{"encoder_arch": "mobilenet_v2", "model": "audio captioner", "dataset": "songs of 200 made-up bird species, synthesised, often over outdoor noise", "train_examples": 39062, "time_shift_ms": 100, "n_mels": 80, "hop_length": 160, "input": "mfcc", "spec_augment": true, "win_length": 400, "tokenizer": "word", "vocab_size": 50, "encoder_norm": "batchnorm", "encoder_activation": "relu", "encoder_channel_attention": "se", "encoder_depths": [2, 2, 3, 2], "encoder_kernel_size": 5, "encoder_stem": "single", "encoder_expansion": 4, "encoder_widths": [192, 192, 192, 192], "fusion": "cross_attention", "label_smoothing": 0.05, "decoder_width": 192, "decoder_layers": 7, "decoder_norm": "layernorm_no_bias", "decoder_norm_position": "pre", "decoder_activation": "relu", "decoder_mlp_ratio": 4, "decoder_head_dim": 32, "decoder_fused_qkv": false, "decoder_bias": "none", "decoder_qk_norm": false, "decoder_parallel_block": true, "decoder_inner_norm": false, "decoder_positions": "rope", "decoder_cross_attention_every": 1, "decoder_tie_embeddings": false, "init": "trunc_normal_002", "residual_init": "none", "optimizer": "normuon", "muon_scale": "original", "lr": 0.038, "momentum": 0.95, "nesterov": true, "orthogonalizer": "newton_schulz_5", "adamw_lr_other_params": 0.00097, "steps": 6300, "batch_size": 64, "epochs": 10.3, "lr_schedule": "linear", "final_lr_fraction": 0.01, "warmup_steps": 120, "weight_decay": 0.04, "adamw_weight_decay_other_params": 0}
Rows from block 3 of the audio encoder of a small audio captioner, named by matrix and row number. Rows with one number belong to one channel. Each number is 500 + 40 x the weight over its row's rms, rounded and kept within 0 to 999. All counts start at 0. Numbers have three digits each.
After each channel's rows are labels from the 100 clips, of 14976, where the channel reaches its highest value: "lies over" is the class under the peak. Only what is clearly more common there than usual is listed. The data: songs of 200 made-up bird species, synthesised, often over outdoor noise.
# convs0: expand pointwise conv (encoder.blocks.3.convs.0.weight, 768x192x1), inputs 64-127
# convs2: project pointwise conv (encoder.blocks.3.convs.2.weight, 192x768x1, transposed), outputs 64-127

convs0.144:546477482422452387540560448449561448521548489487585508529465522477512503524521481462546517511535453537476496553481427518457496476551472563508455540544514507501459481502518541450583512469502485
convs2.144:488535490448467478485547562499572454493462503509520493568490471429510515547567557461517542455463495516440491489547539485415459520500459497472483508520477509506461491571504488527483521505524459
lies over: no call

convs0.280:479519519503525476517529483469581459520544444539474465486492525570460552524470515532494498524483477506484489490511525470465520524504473473434514556534490496439503465534541512454450568518506544
convs2.280:501466574482524559486555504467446502483553460456516450558543494506532500454476543464497518467462467473549474458551524506484483429488480461529500518444545512499497464490563564515542512447501409
lies over: steady whistle

convs0.281:484551434549518539583385479498499476525458526496469500491460470464468455507424461452466491515447522480512494510459544586460509444519401524467513476462509528497534509460556626420482559437477504
convs2.281:511563509449535534527523498528399481537489501500524481520492524454541537540538461527449428523465484488580595483466602545525525516585496545515487435577584575552464499481421569503502552478463481
lies over: no call

convs0.485:490520540518559502537529580482466520514486529456495461519511471516512486481571510478506419507427498527468509517496558513547554510484523531496495544481503439487507511497532495458554519577486486
convs2.485:524502471460504434457506450553475513487490433516500487474572500459498482510433524526528517497454507440525596482503469515489522486428506505532476513515599553472536510489503513477566525485571552
lies over: no call

convs0.51:503467513505378530436556512559540492515621442526537469487394417497404582466530457467491502548506450493509454438475506487461473516528503468496522495494440555523475426528564503474507481499545524
convs2.51:502584495573508454475482518440471506549491589563480505488467481469520477555534483502447491482469513464593516504496529463515476434433504533507476455517533553574527503450552524526511429459481458
lies over: upsweep

convs0.90:515527444512516543494536499509446489516475482540528540536512511419490422526414503494567504583460497426505477453412489506494424513528488483466486474486504533464483469535437455501476476444479483
convs2.90:545539479484474459487526591479491522468503452576498477481476517559490494513548459510508518447547524505504473515485468495538463548543520471383471451522510488491530460489610471450435508499514448
lies over: steady whistle

convs0.6:494492494477472532433422471454483427433503469522539545427461522533514519471461494527460532503481515486468482555473432462503529493499505431590480521454466495547490447476486474557547548538528488
convs2.6:476475491520487549487477542608461459522511477421418508442478493499429492507560535541522463500425447475482525497502509497481507480498452514467492602528545469559526397548485506556508443547527510
lies over: dip

convs0.176:547450514495488441452501537503501490522446569529492504526516450502531494479502536477458499435499486478500491546515512468501502491595488458496493442556537436461537540487483502506426483432499522
convs2.176:441480453517536449538517541460493536488495573533475428493484559456519538527490514444537500522529516410570465559480473525541474506529532529552487466479419521488502522448492477483522450542557453
lies over: arch

convs0.751:486532481449476472421521447467505423487505479545447492458551515559503555515420448516465572584531589469469469495463572528463507490471537465458506573533530505456499537477519530547520502457556529
convs2.751:459516430466527464507471571598552477549547527480495515488486452611536522434443531494477583565433538494471461454529440500496499518483461594508509462506533470530533487547470468463509503550480427
lies over: click

convs0.440:502528502462540423472495531451576515523429525560541515511498510530459592518470345448511422531478513463512423512538526516551551485529485535517520519495463535438503499507525436498541476458471492
convs2.440:417552437534527514468514452538527506475512518438461449447541538576441518440475518494487553464451485472512528407534558517416537487495578500501618478467501435481488458536504527540447475508520445
lies over: click

convs0.546:518473457484511490516477550492446452478558492517493467477513432465547458509451452527495523553466456594614555461475493493466559498514517497558487497586486522509487504471466440502514449491487492
convs2.546:573528508510510555471542463505409484487509503537520506438615486518496519476486494503548430494482488488583507553456514490483469489447520567432510508469466512544479425515549567463477529494536496
lies over: downsweep

convs0.473:444478467481514478544538445504553443499543494454522495499488537549521541534438418523514504507524524560517553510492499595500545471459505456494552453428419518478498567575431507544495525460516538
convs2.473:506495511538477528508563567469515548466429475490583546500509487575512469472523535534538530459481532587487481491472478424532457493536512508445553459545504490501489501490604550438459529492530477
lies over: no call

convs0.408:484525480464551499462581509483489464499482524506504551510467501457504512445445508522485485475443509543479524537551546538515521515550582509452535529497514536549472514538495547534529446565444491
convs2.408:512480536498478498539547478518485467431545485548459460654520550464493467511489501512483429553468465544530553494537483497581487525453528490461456490509487475454497499475498504441506550481517521
lies over: downsweep

convs0.181:445517453456498520502498462556500468508570532526489474409531498496438465539567557477538477524515491533491486502484444541517442582501491539509516530464431505461464488467468511447385532510475521
convs2.181:479484495527555463554559466534472548509499596478498553635514582469535421451446477565511474515523473440517585465502515472491480535464461510522432489465553467505494469553570514457560464464472501
lies over: upsweep

convs0.143:440522490535437526470552564516469486518492461484497529534547437519501483444467460487488501510536455478500516508518528509468484495538535476495553467569591514466458539440567480490558519562476470
convs2.143:561508438480476496529578544543488504522505432512524498524548538546558533499447480523517564522490498524439478484462581498489525434521448492479454522464540491516517519487516510533522530467563481
lies over: upsweep

convs0.295:446495537523514491468482453484503513525472481533566535547525527561509454481416450492503512404477518549467491574416436495564458460573512509476490487511517539515526466535560528545565541491536523
convs2.295:576500481479493544456482437534539486599499450468526481516456501514505468498550511483503581581476461543504467384554553431479477547488443512491513472546469539498570410559487459517476446479491540
lies over: downsweep

convs0.438:542459495553506481580452471408560526530538453469482489452455435582491567509503479610445516438548564440469478464585557495499496420539498538475511411478475483506476484490496546470532495452522532
convs2.438:585498537511466555467480516527490418499476514513446538455476502459454509455595575456510501541517392500469497485574550550524473539501543494478479543487423452514478466499517450518524554527536471
lies over: steady whistle; buzz

convs0.348:513449483521423430483528540532503485447429463454452543514499468494506469514480535514560528542529538595497515530537585429477501551416553450420526487464507561492526535474474553478497505505556510
convs2.348:475496458507427497446406478510520479547512573454546463476480483470452511549501476467544422457559477410476490419540461502501428521557537520516440507520557532588451467507482504430517486553473542
lies over: click

convs0.226:476515530508459544490515438522468538529542534504578394472482541508477483571515364511536550499502518476500439522455493547455530489561474488511526399524415483485510503413495520513443471477551502
convs2.226:435492453457523601527456514466501448498528474446526509467482504477524569526520460498462434496482501471557469495485536441515426483512456567520484553483450443532580493498485533488489448480474610
lies over: click

convs0.542:457558485441514551491424469485473513552491509440528479535448548524501520484524492476483407457520521485428494511481469483511416514495456577411520413547500496448428504477455592505519468476497512
convs2.542:543462535581491503484509463477603489518522485437512474477504439545512494457530436487492523511445542483475545516530458507469492578526531479499579461536536444442459498529484499542531474542531497
lies over: no call

convs0.171:474553520578521509525546457495453520494530553579493496496542527513451517529510467513509476582530533501457581556514540571474503503526490566482544474475489539448534433468492465472481492468547528
convs2.171:499488531552498544464495526549429555452563530603507614508474519517523507516513490503535456465499486500593539490497427586456544456462539544529551499528580469517491478464532512554506446455501415
lies over: upsweep

convs0.362:462435536571487588495428473524501558507475504530558465494478527492410504530512468504519537441475534567466487463508459503482505445467457493496481397434527432443568511482426536553544460436529438
convs2.362:557517513501494465528536573515568523440463500553427478478578567528462462475491555494523502492494536457448496498497456506446512515456522474491528468485503528445525487378521455502508422477535462
lies over: steady whistle

convs0.550:477473528500473466473493510550472572456512484503462574491501467463537502499518439521513472459485527460535447489480539495531516545504492470468456430515443471597440536510511581427495429530420568
convs2.550:463565465555550542468507435497380531468479503490496539481469543515488430491516498496505536468559467433494468440517518444516478510510450446516528524563456505554497538485475514456487544562517466
lies over: no call

convs0.56:517495449526461528493516500482389485424532519486601457434513506378502444481487481517463505504489561584520497527449502515532548508537464449545420520462478519500522527562465535413456466459492508
convs2.56:534477464510474450480475444459496436490564500497512452523448488468460482530455589471497522488443551474493490467452538473511475515530489421478509438450474486477450526413549515546572522475471490
lies over: steady whistle; upsweep

convs0.417:503480525467546460472566452457448532494561539537541515532436529496514464537482460496469461442507491490522539415476468484512453475511482536484523480545456536573452532493506550544569513528581507
convs2.417:532445507526478505529541485578479520498511494435586491495492509529571443432506464449503510570518523479471494492582458499497508495444507529501470478451510513561496493524558509520584564471537480
lies over: dip

convs0.425:496416497526491549490476528535561512474576507468448510511447517542542486476462513515513497501462518641459452551401504485554510513561438461464479425458488510509528451504490533529484511479485555
convs2.425:514508495532428478453473553478536542493460489579491500537534465558514560533523501487489554514462493429511437526579399511480464461491570521493541465475519530511415458449493548470488468504503424
lies over: steady whistle; arch

convs0.14:477484527444597459481534489548587508458461535465541478418470459474499534489591459513438458516447478465440520454530480584521439491491393522467435450499587494516483479463509533476478524452480559
convs2.14:521466462497535517509472541531470573474454477487528514509503520448569460476487518505536481594490516552559538455535454492505513570590516451537549493555442511523478435498557490521601532525492487
lies over: arch; dip

convs0.167:460476424490495499436489505490484480516518559466557578443514479560415534532475590544582548475532452482437471543491433528549487476573504519469495439551506452495521520520503513561505518556513473
convs2.167:528461522455483395521446588518458491476515557474572483470538474476487474447518493546542486479486544483475544509486508440500508532513447532437481510577512489513470472460527490456549469491508530
lies over: no call

convs0.361:466432564521481505589493472534481466552534483444506460471491442555485575517393449541557490447503548528483486513478507444481493468544531645493500430483450491475548527478448485506541565446501526
convs2.361:492565459479514532509531526511487460523475510491484551496507505482431483465501524407526487509460447495484540518517499509516549482482424519502474523550485513521482437465507463485516483506497438
lies over: steady whistle

convs0.487:474519453503510498545474463541459496518535497468457547484550509441480474462507519544483505470387450532500437515496575486523421534519587487504526493491455479509487524542500580499524508496449494
convs2.487:549526538487419457487535493515502475500501494480470486525528515518537521490473550421422464501463561469472498579500540503472436483435492502518549503418474539538473478516460500475463511486558573
lies over: steady whistle

convs0.711:548373475451458444443556467492512461577531559437437521505477512471535427538445549522547585545587538530515424414493524537512514509492496463526492510472513510489435510478493513516508469559524554
convs2.711:464507544496448529505486530476518459494520494508514493543491541445487485474543559484475501497457537490483487474471531488565468433492466510503567579431520430450520441588470524445476524495411553
lies over: arch; upsweep

convs0.475:441489401378511525522436522435475601525449476501495525492512528576473476490500560510516450575547593467513560540497488524471476444417484535537504479540518481511536476491514472550427466539541584
convs2.475:495473460488533500524498513455496491503472469495496540595491418431500533560453491447480537503568496520497520536511559495495417512465502548477460562441430495535583466504457513558452475479431483
lies over: no call